config = dict(
    encoder_arch='convnext',
    model='spectrogram autoencoder',
    dataset='songs of 200 made-up bird species, synthesised, often over outdoor noise',
    train_examples=39062,
    n_mels=64,
    hop_length=160,
    input='log_mel',
    win_length=400,
    bottleneck='plain',
    downsampling_factor=8,
    encoder_isotropic=False,
    encoder_norm='layernorm',
    encoder_activation='silu',
    encoder_mlp_ratio=3,
    encoder_dropout=0.05,
    encoder_inner_norm=False,
    encoder_patch_size=[4, 4],
    encoder_conv_stem=False,
    encoder_depths=[7, 7],
    encoder_widths=[64, 128],
    encoder_kernel_size=7,
    loss='l1',
    latent_channels=4,
    decoder_norm='groupnorm',
    decoder_activation='silu',
    decoder_weight_standardization=False,
    decoder_widths=[48, 96, 192, 192],
    decoder_blocks_per_level=1,
    decoder_block='basic',
    decoder_dropout=0.05,
    decoder_attention=False,
    decoder_upsampling='nearest_conv',
    init='trunc_normal_002',
    residual_init='scaled_by_depth',
    optimizer='muon',
    muon_scale='match_rms_adamw',
    learning_rate=0.007,
    momentum=0.95,
    nesterov=False,
    orthogonalizer='polar_express',
    adamw_lr_other_params=0.003,
    max_grad_norm=5.0,
    ema_decay=0.999,
    max_steps=7500,
    batch_size=128,
    epochs=24.6,
    lr_schedule='constant',
    warmup_steps=220,
    weight_decay=0.2,
    adamw_weight_decay_other_params=0.05,
)
Rows from block 8 of the encoder of a small spectrogram autoencoder, named by matrix and row number. Rows with one number belong to one neuron. Each number is 500 + 25 x the weight over its row's rms, rounded and kept within 0 to 999. All counts start at 0. Numbers have three digits each.
After each neuron's rows are labels from the 100 clips, of 14976, where the neuron reaches its highest value: "top examples" is what is common among them. Only what is clearly more common there than usual is listed. The data: songs of 200 made-up bird species, synthesised, often over outdoor noise. In brackets: how many of the 100.
# fc1: MLP up (encoder.blocks.8.mlp.fc1.weight, 384x128), inputs 0-127
# fc2: MLP down (encoder.blocks.8.mlp.fc2.weight, 128x384, transposed), outputs 0-127

fc1.191:523463513437544519496488501510485483515522475482504502526537495463514481499522480477491502516523478483487484459484438434534535491487485496539475498528520480488468506571471527530472499526501528464514491556512478500488529510534482450457490480486502479498540509498468509490529496538475509500517522517509475492501488524498526515488528495530482505492486549517484475533525475469472515513475
fc2.191:502518500499479534527505479499479535527534488462475543471503517437507518534507482489494531510470512508499447463580498492488506514507493511462499516523509518504525523548521531478519488508469421517501463478507483481547504502529514491475501534537493503501492475486462508482488489557517455504510526476499525500493476511505466480512532511504485492554518497456498518501488518532533477497474
top examples: stream (47)

fc1.271:482496520456482475506486482494541527489495544513476482505448506513532475495513547488489496486477531509497436552537476510499500511491506498501529464503514503527510516473492480514488512510518449465530477494535491507486492509503504432518495501508525474493496516525433496459501532466502497505543492461498550520499516477477463521543491477479472537489491540479453504488480500522492444513525
fc2.271:497497520491511483516508531475476462435451510472496495502520497538488524515498498545478496516504467540473519513493555526513554534477518506501510510498481507553534528482498491506516470525542544484503503491498496492521540504480497481507506504480543466509490532498484513550497504466492525477520464545530471561507506510507544501537521551524477481466458489496499522526507519507488548488507
top examples: fast repeats (54); click (37)

fc1.217:517502490511473471527528468529503523582508505525493519470441514498503524499516487484465499518501561490506495556497510471502508523445517495469488501503479489500508505485466441524563501505513455513514496485497529496505510511478516498467500457506517538471491486508525528516478456511508525511519483478516505524488510489510491552562487477516477524466476517453486521505504467535516465488518
fc2.217:470521525513540519495491517499496472451514504472522526501525515533514514515521531522537491469511469494473480482425496483546502493494487465550527486499475538499495519442484456525497494503506537525512496473516495499532481523518485511464516531499524532494511483475534536588482524512520510522491509483525475528503505511484493477477521522484521517498483518539503514486523524517437535468499
top examples: fast repeats (55); stream (40); click (39)

fc1.83:480481482479517493484479465464539527493530518520509504474460502474527510467519508487506523553472480486489489534516481469526482522518460476539522490509525528488527467462514488499476499511519503455535505528472479508501479496489462483538499545547517509507478505503479461536504540534494501488515502459479511491527509503525469459522521504503492476463467556476514536511522506573527477519463
fc2.83:510548469504461497471492565484471483483523499419553471491461495511531492493520505480452490541492494514473477524475494466551473506489472522465512536519508511509522499500531529519524513455496457491499524497517461509500514504505483503552475502480534503507453489478483507522502491482541469485500513532486474513516487515489543572488503535514489525490497508503485529493492500476505532500510
top examples: fast repeats (58); click (34)

fc1.224:494527524454550500521486531473492483523475484472497476472488478458518482490499492485493469508496465524495504469523493489521511479480477479474518483471529530477491544559463490523561511521500493472546471532517496470478527503573483467484494510521527501525546518501502493460549504535503444517515515529487511513508468472553490530491515509501466520503536496512496490489514491486508506472460
fc2.224:488486508508448519522487430506521506498457503494504509506497492415457519521520496501457486513514520503467501481496459473509492505498498488447482516482511482469516517539541474514511441492493580508525460487484523534482526516480533475468489504495501485520506488514504490492492487533532540497531530524496528505514500541475485492521486500496478511484509501506502520492476577536502470489500
top examples: fast repeats (48); stream (38)

fc1.172:524490483502506487521502504551482497430504466505574515514524501457461511474505499515485517506528484498513467491472479488502517477483483509492471499506529525500498471546479503476524496511530502484444521500508494509503471481487519475457510500442500471512497522536477493569542523506493543522480491526536480511506529488511449479436506479504511510478509467493528515479478511519508528557493
fc2.172:492526489517529474475504490550508504562525491505499515509499564456547486477499497436540504490484501480505515521504489506483458528504520504523502472487490479504488485556506511504517486487505471489479485505526452496525508505538557515477517548515512532478509468492522522448498512466487512519513493448530510479493517497509543549517514526481508502502539515478516501503512446496490438506470
top examples: stream (49)

fc1.302:473510484502561505457498478496480539498496512494504529488505489505437480483520498512504495495505511484490492513506478499508511493493488493424501499528468493508530536446476544568492490504501510465537495544519496521467543527531494529482498501499512482535486505490519487562525511506507493522448479503544498504490512486510471472473445494484497484507497464546517426516535487499505519524508
fc2.302:512505467504446510493513489491528463539516516509508462495458544473559502525490449491518504472511486503493482507475512529539467518528479484539514522499537484500524509471517563475484466508495476474504520456515491469476502516451513502517487460488491491525445495544519513500533495485508487511504501509506470475537533517521495483503522520464513560470467498468521503517493551462529486495497
top examples: stream (57)

fc1.297:501468515470467516519478496504427496477557499476473491466486514488499532453526507499510482487501521503495500497468518476496506516484493476530533518539479483518482464555525513487523480497541499543570510491570478493513507522464528512465506485503478502522505498504470514503494527514510536505485487535508501508543492518463476529496480491514539521542501498509506491509487577476478463473511
fc2.297:477474500502531488539523487523551536519533535447481525537498461487503489481487508477565529490485515497534494516549493506471510514489488482517524478477485482491489529529523478492506504497489526492551466510496512482499467508562536511472492540482484527481496483472512524481473527497498482498479519440523495541428481491517529508507493500503540484542543504492483509521491495458497534520480
top examples: fast repeats (49); stream (35)

fc1.356:507517527505510455494520505493489535529494502511485476522496464495501421513505527523491489530466566482499505544515515484516509535520486503457540489524478503469490510446482478480529506502505460491579549500497518488499515499510491499504506504463534470501495497544457497509548483524507528520471476469519518492507474478487474491520468489499467522487488516464452542508470488492527475533510
fc2.356:458504514508481461488529503492514450457509506516487499500490499478527492465514509507524508518476470513470483500489483485525479531486530486526482517544523514528532518449508466544507444472519604509506499525497516497537518500487483527500487483515505530477505469514513560522481503535514514484526463544501502516496490525498512474486511538519461501464459498496558490501502526474486479487476
top examples: fast repeats (47); stream (44)

fc1.75:459501485506481463496492536490504474483515499513511495444530539483457531475511426507532499480501484507490510488514530514473495489491522525470521502493523471540528506519483475488514504470521443517515519486447553479472474509499476536571486523493503494532504489480498481506470494514495496529520529490483441487515545492479482486513511488491520501544477504525534457503513532471542484479470
fc2.75:512447492497527453483517517520536547525473470560491472469493549489481530466516520499471531509452502518490517487414503516516481523515513522522491476503496528507520492530496487521500520480475489497529526503484526499470495502492470472539488485507502476541522539499502486427474486486507504499510576480481495477463526477457530487485496501512515492532514506517490484506467478516480501510488
top examples: fast repeats (48); arch (43)

fc1.265:503499516511487530519487480486449513506505485466491523503541489484493486517542510535483467505491453475502575476556508468498520501500469514511505486500502487473492475569520483515490500468539524481479468496491533525477541474465514516535495482528466445463517499495515501498502519473473548457497480525512491525540476514501510491534496479501521505529492535516517470513513464480547464479469
fc2.265:505473479486492528513486518454538483511508513488509471475512482488509476500477510529513568487480522503482483464477487505506498506527489463500479475489499475477472492599518518490512559463501418511495457485510498448492476480529523501502493523453512507485501515499484480484462529486477499511500506482494517506442488501513486501457495509506541484512533515493511537489485476516457449490505
top examples: fast repeats (50); stream (46)

fc1.299:553492511472498514530505540534461477488535499483520485504479499487513520530506464490489493522489470527489532484473509484521548480527466498467483480484496516443498551581447498534518503490465498498536475501532533495484463487516529474468510495490520470508534534528487548482474467492468484516522549518508472502480491490543495512483510507505489492503536504500544459513506487481478533487507
fc2.299:514485513481483492524526456541499528545552487508467537513494531490505510527509497486494505505494508528505529487504503523493503541471524464530494539554480536483518485596511482526517474502509547501497492513530494520529504530513550483466500479518471523512544543520485500512490488526520500493519550484481520502488511506506495553523504507479483529528540494459519511521473501549495509514464
top examples: stream (51)

fc1.92:510478484465490491485498462537505482510468477475555506530501487475523502507517539548496500503492526495514531494514510486531512493487529487509502512502543479546498482534525457496468506493490470511481513475498497510510493540519507500496490506490362469516486480482508536494504488532492539510522480496498450479538486543497524537474500491497474485499492503498485451501495492477553504525510
fc2.92:521491479501548464539494541493498493517479514470488471508537466411491510525445540531493546506501501501506488506515526518470504496489494506518479479506471520502481465541500483491487511480493492491489527480527506481527505534468522479515493511531524524448506481481518495459452511482504497501499481511536509520446525496503476514488500557479515511549525495496533484484543470551470474501535
top examples: stream (31); clipping (27); text has "clipped" (27); mains hum (25)

fc1.364:477495525487457506497506498507482494479526523501459441562500479510513484524535507517518501532499564519509462526460475472494504554523473534494541486520507492493503507481487479499515516487526460480507485454530485488487542524482542554472510513472478502485500479503507547489518502512492535518507511512495522478505502517524503442499501501518509520518492476503458541498476551542486437523505
fc2.364:476513518505531491522520526541523512438541512500491515552502439524500514496497543497502514532523499483519479525512498516508536495463523512549481481531485506530513506455498524520504481514505567527476492506502506509515519529539494498447503509533530514509499504497491518440470502528534479495505512497510498566530489469506516556524476537516491509504468515525505496516536489477507558497483
top examples: fast repeats (51); click (36)

fc1.362:493526492507479489464509512483505489516491525442489521564485473518512475565533493542528444479474494557500537482481469481520499504513468466486515493505532464456503549528508520496492491490501496484527511490498475484517509521539512503535503513468472492488513526529513497439522492514503468506521488520466521545483453492518464502507468481474470517497530458490490503480471489478496473523543
fc2.362:490485488494531454515497519498547493485490471483510551530507478493491493492497471556448544513508502505513482477531487495513524537483512467516504493531520512521518467542515539493483455493527570516475471496515513491515516545473530516532475480501557469488542486488480530496521491519512528480513465504522538519499496548504538516514514557499479509521516468491503523510502550520532511480486
top examples: fast repeats (50); click (36); first syllable: warble (25)

fc1.227:549493485485523492486497498480497478488519460486496511513491474460525500535485472492417496498479494491479549476469476465525486478501467470517422491528487520497497491536477515533538498508549530459538488504502485525508485485492514514459515432502471515487498515516496542486505500466517475500506518493536475521505464519477516522478471483504514509519523534491529544515504506459461532490508
fc2.227:513491488464492483497534483525505520545527500469521517510455471488501490495497506471538492514470521487513477452557500523484504463452493485464506506482476497485493499541505522473494493513505519509512464518542477469503521490566535456473461552542512512498496515485515516532492493529504467472472504517454525533496477506477508446502491520524526506550569496469518513491503503474487474518489
top examples: fast repeats (46)

fc1.383:491486504494499481478498510483473481524538507503516503508485502533441511510496496466518509484571507494621487480501489492504499482501523518487490491511497521487492527489493497507494498486511489503491451497493542468498468499504426500518502493485408509468461495491497510517504503483501483497486487466504561480505508448492477509480502540501540499511528509499485500500470538511545493495522
fc2.383:516452491521494487507522482505530490428529502510504499538508520560527521537507530463499535514550509500479493502539513521488456490506494471477508506492525497491496523477503510500490496491489500511496497521499612507503485523527507513509506480493517504525436509508493509469519522509504503518506489525500446540504520507509497575509497488486580512511489505500503503502491533544498521507526
top examples: text has "over" (89); stream (86)

fc1.381:494487510486519491553494458522516504516529514540532491515486486528482469512483491468528535528506494489497477499475532475530523464496515489501500490502505508486516512510475480488514490530530520506516467507503521479491500516500517479458488495438482525509481527528476492488547477546508505541513511470464434541432495471494467489438502488469497516498495474492471488499511503539447567465503
fc2.381:456501484469533476460541486535483496496533467499501537522533507547499513537492501468489467495482502495504493512513492509509523519501488491527479541497501526501544476509481445516513475504508540478537543554549447521524508500529515489485504500511509479495512502515539537502494510528493499476530543483516458460578498526468519508508485538527499499514536506486497478485501507515559502501462
top examples: fast repeats (53); stream (38)

fc1.287:537520524513546504480506544519529499511504492510524452511552531473453456502513501513495523499481514525518548468524481448502494490498479542541565493507519507534507493476482528494491502498508516508506500499445520506496507498495466503527497529472527489510509499487498461464531513470463508515507484488473536508526491482521501487434500503514487503493509491442482545493445464488499530554488
fc2.287:514472512496475494504526459475478487484485504523513455504508537498525483507521541515506488512469487502479511480547517471478483499450520551409508535493493497525522478493479513515511491500525517512451545529481476491510494496488502484528483502515539513509509496514496531451496459515548486488501472512503503468514466553465510518513499533504465504458518514481560499510512530465514438494504
top examples: stream (43)

fc1.148:528473475505483504548486486494508541487521516506523491553506483502511485493507524456516518577501481518504471512462512466501500518521513494569497508495504541476489486430530487496468511501485525489518544509478480514480488521474512438475489467500480504508439520492481461492551500530512527500514512497498493516526483459550518506518491508483496508522486560466483539480500520515485505487479
fc2.148:484511504474537486511506505469535462502515491491558502530515479548509492501482484440502457533509485499503495497530484493500514479488560547480516493514504501522525526392531455510516490525502494490491512506512440507517499506507486499510509491516503521472415472527485519526493522515497507464514530479501503534487492534484490534518481539511499498506493515488479478498517491470549517504504
top examples: stream (59)

fc1.220:499513494525531485497504482525506534467499516497513552515478524495461462476519501515476508490469509549483453517527537471456476508528531514466472497501503510534525507479481550534489510450483530477488471476492466505499521518521482538522480499488521462540493456512514478547470507559524508516495491478488495475470536439468502501478518476504488511514489508556489487483514549493512528519519
fc2.220:515476489521526479501464502539514483544515521534509495516474526490528515483505488495514490499497474497533478551448526513473491545512494515487461502454527456485483560518487555471512528495508442508483527439478513517511489508492526492544474526498493477504470523473500539481538545495510489503474450535499476501525520519461502458452535525486492502483487509518500528514488494484495485478512
top examples: stream (31)

fc1.198:483501529468523468485502499516477533464540505518494506497516497510506515475517510496507480511490495496461516541519460524488523550491438463494497473477426501487482521516448509469484493500509474456452511511465470502458472482477502514524493506460545499483509508529497484518566527487487490489517478451469509506492511522513465536535492477507528498518455461524493489518481515538502457500501
fc2.198:483485503532484453499525530523553467525567531449490501502482493525490511506510497563497535491494527494530465506509488505530466458493508521557519495508493471477483521534520492499493488503475476462494477473479476456487494466544493504543534510513526497479487478496500484468454495508520479451503472490498461506502533478506528474470508527481530489476469495485471491500496534438530510493501
top examples: fast repeats (53); click (42)

fc1.131:496508511454487477492503509484497497539503496455494509492499496499525491508511486485467468498492509489506557489554527490527484490507514472512540504493516479517501506531510459476500488525490499513478477530546481524514543524518558485501499460510550475474534450485543479476523526527493474509477455509477509516513511484479497565529493495504502482515517512485507424466455504452505531448514
fc2.131:476457514486566492533505477450537515511493483497524504474534474507456509521520452566512532476500503511534485496489484489502510478524504443462518507467504506497524499516502451501473488527509514515559477497518502492529515492494564522496544535500483501482518511515485496541479527503511506515508460511486524501451489537503507451460487487521520527510556503485492519529528525502493496483481
top examples: stream (49)

fc1.216:500507492473502486456499551525510502542486454524484545520523498466448516451516501486521515477529475504532501533464506492509502519506525546526466494516489527491516483475463440488478498506517481474501495513474460505522496511467519486484508466479513491495499462510498484524535493483505486483529521527517514471496523495492511469463495508518484473504503486488479608478485443514536519521512
fc2.216:489486535495542478519497493470498500438492492556531519452515577489524522506480500453520475470526505490467503521522487500475505465503535537484523509508472522527499500471511456533484492498501503511447489490512461508525527463531516484448508525498492498475457495507507501464467510508509508511504526510499486458553498523504494514483514536530471506469523515497520461523523520462467490486459
top examples: stream (75)

fc1.73:481509472473479479476510476471491500470540516521479468478430513501519498465522491472524498485501543467496432512451484474516439537509493502488527516503478482508533485512482460488528479489523474515559520490478529490536504489474503500526492511479495519493499491477483494518488472488481512519535526477509487539507504507489462508539508472494538526518492521485515487484497576519493430510490
fc2.73:495487521492529475525499523501530514498499470487481498540484446517488509482472509485527514499491486482492489507483506492528475532478510501545511490476495491499523553485503448475503515509509533462548509498478496516464482513559475529511496556502506510564496485462503482503505513509504476494520546487504503538490491493464555527515506512495545489506519481502453516484490505511481610536495
top examples: fast repeats (46); click (36)

fc1.296:467500437502519491515518489463499510519510481531495537465493499481483494424479484487523519499505471513494514537500498476508546525505482478460500521531538487516522501468494436459548483466495465479554523547479538476493524536485477497513480505508535512536514470525517501498505540499488499494491500469544467507499509479534486517519493506496519507507486499487488502530523477533525497422491
fc2.296:515485567502499492484483496491498495491500462489523456469536528476464484476552483506492485482454481507496522517449496487534491485485524510508509523496507505474555522469513465544499440513495531473562509516481533524464494487545469513518498484491495497475490499502506494517483519490534529504535546563504484459535482516484501503460514511510507501465472514500518475484432512492478499483490
top examples: fast repeats (48); stream (38); click (38)

fc1.156:520486486491512480504507472501500522561522504468531475520472486501507443548519528534476480512482480488503515529482493438519481570525474493435533501503464483494473492488495479529512492497481438504491513497498512505502476521495511524525500532514529474533459497518509490535504509467512526516488432461500479511530478483524476472541557488505484495482495460465500491485509477523521494490503
fc2.156:489515473514503490512508504495515453466511453495536534452534512495519498468490487494513523497495480497487529527448486475555472502526500492554461495499508518485519496485494542506486525504506579531479508477531497488511526522490492537559508503493519518482493510514518512536516557465477504457508496560554507479477470512504539510528507544483491515514495495497534533481538503467501506491488
top examples: fast repeats (55); stream (39); click (39)

fc1.301:513516477493538489506488511480493499452471492470504532505495487455498519497536536503468472509526479497500481482482491437518498463514445490510479536575496504486492477562475522479491496493504557453482504522500534506483443494535486459484507501454503476529521533498505509514543525487499500490495479524509478520527454486482455497522517480479473499468534511449521498509515517479505508478504
fc2.301:460526511522476503525535467466510467567484503499499502517490492444502459489506462501528521502518537480450501492529500511490502508488504511498478511533527458492497525559557557503497489483468473501514454472503519495497495510478526512513497543483518532497509461480461472524515504521488485489499466458496538487506471530483522492453509509476487501517492478461507500506463493539500439494535
top examples: fast repeats (49); stream (43)

fc1.377:522502489548475527483503574457560515477461508463469513538480491496502514493502508510483503494466515478496581519516554520498520473488505506527469454501535499489487523525503518454476497492510498505521457477497487520482477482528501506496491482497535488503556489491497526477486532493504505502527505510482562478491520470491523536467498512471470493472523546479461504517461505514514466500501
fc2.377:506520503492493520471465455458459478488480522462492497494505499511489491486504496545457520528485504516521501498493490515446496490505535514412491518503510511487500566520518520540489458513541511521475514484450521501499524516502556489483480480497517486450519519481485511507488487530518509474519468501511543569527519539490504528488511534507468496472513509501561511506471490504480524511500
top examples: stream (67)

fc1.378:533454466524499496506497500472531503498511530479485530504500505521460509502521501486457502475452521509469508489486550478493491477488510484601463526490489496490490496524478547478440489492499526501439478517533526523504435512518512525520507482500491486499478493468525528494458479511499487508506528496517503486545457494495499504495498469509489492486514531522531452516470486487489542454512
fc2.378:486520514504486480524479480458448505542502539505480504470502479544527512503482500538506520467448485498509476477495486500466533527482479515442485534511515486494495513546496522496480486508493455510478506476527523491523484510479552485552526525514530506444496511465513474502523458538486488510474496457484486500445494474491498463512498522480508476560473515501514541465502461492496466493524
top examples: fast repeats (46); stream (31)

fc1.154:509504497504535504489497494523535474523506490512526486501539520500456492476530487440566526464515487515520520464500493473515510495514506513601485496521515501504514475478491471522445487488523510498494490528496467485510513470457490461473492492463530490498530505476507469475527508500479499482499470497496524552487531491486482521428519497482485492492498489474468540481509459525471536532489
fc2.154:501487513490535499494519488465477499440505520497496495476555532503526543542487487471509491496496514503493502471591493501482514507484521524448498497489496517530514486459496478477505483484559454501499498561498460508495502488528516500468509516523529505485509509493484512493508517506494493477487534499515469449523479540501541533538489536511477484468470488482496494514531535468566471490474
top examples: stream (69)

fc1.162:515486503516479519475504504502475505521528494471487540493523500495521490486508500498508491510515512511485585468489513508492540507497462500510474497491508475434519512562497518491471506517529475445508470494526511485516484523505533540470488516498544481517566487488487568524500461535507538500514499544510535488514464494561541517468508513498496502511544458525526484508517508501475510491484
fc2.162:464492497518513529485500467482493513501548535526519517455502499469504509509536530526517507524506534457532503492517487486451507553487500476513521514514484502506479508542522529529494446484516527520475483534535541501516481534483586474460490492515507506472554518506510523439489496473475501516460523461517509514478485492505454552525498506511494492527510513481477527493488517516483512522480
top examples: fast repeats (51); stream (45); click (35)

fc1.262:503535468511460524537506533529505488505462503487498506498520509495505502500511506478507463506517418474508496498521496528488515476507479528494490490488515521457488507562523529468497517490439509479494449467522525501491479523543474489448484510483513444501557496519469510513500503507479527500481541539470495472483509513536502535464480486462498517462489536514497488538481486491519535460524
fc2.262:525527493518497469510495450516476526500479575518472526490547542495499510517511534494455492496514522495496464523497523499457469534518491512486499513504521493483517492576539489509502502490486482476467504471485480498511499506485552520463497458484488497456554479506490512494480456524491480492475511468475531519541531500502503484492515515501484486463530512508523474516491471588512515482502
top examples: stream (49)

fc1.193:528466477465503479525477486489481543479540534541526533453529486490486539540482510503502532513453506492502576522526507481498517512486465481439456520525503523523511487461471490477528498486500492485514523478520521508490486501469499513529483512512536479530462471470535484508467504574514478502490486467503478501521533477499499503508511519540504479509471521505501454489523490524508544513509
fc2.193:509481512518495495499517541529487485548518502494475480528512533512474518505525505514485507478416495481498539508430560530538515554531519473505484524504504478516498463489521456506471521487476510482531549484530513506471517528518495474560508482507489509484462509499504488511499468478474510491548498527475474501469525516506501524547511543521513501506506502484535520514491507441481494512484
top examples: fast repeats (51); stream (41)

fc1.182:537507508532506487511504495472519499515543494529494499492521498475427497497515430526480540490523520537510497528491498467511472547521530540490479532471531519495496535434492477474544518523509477467520490521471526483520475491498498491492493503496530531492478488473476503507511467505508502500507557476517450485520500485500513468499500517509492514503457526469527552485499522504546492515435
fc2.182:507484506482491512505498537490477504543567499513498483518479518517541510480516506491495523511494490497477497507466459485516463507483499543501510519527502521517528514445483485506486486452541540528484556491478523511512516507514493519482497496499490546528456456489512530497472498526533499518495584532514489496588500515456496473524508522507468473503455525507509470508496507479471510502476
top examples: stream (68); upsweep (45)

fc1.340:555515477445462504486494467510495513542496540497483494473493502523508520504520517483487492489472498490498541552550515505479497518477472518476474462510492476512484542491460504517491502511491455490471496505504535536555472525515496408524486502508544484481503510518502484473524535507516492551485503419478496498501505522484476502545479499504486474528482525476493505496513497500520470490532
fc2.340:520469469492534489491482539505510501470488524477498460459524521544493510489509523560460525526472505485492507514471492483526484504516460491529476497523506512549504506533486508468491493512474531499492505513509522488508524521470470512518507446499520492475462511507486513565441484496503507480515517575496455548491550479487507467513506534507498505483483538551506506510508529506523530481458
top examples: fast repeats (60); click (45)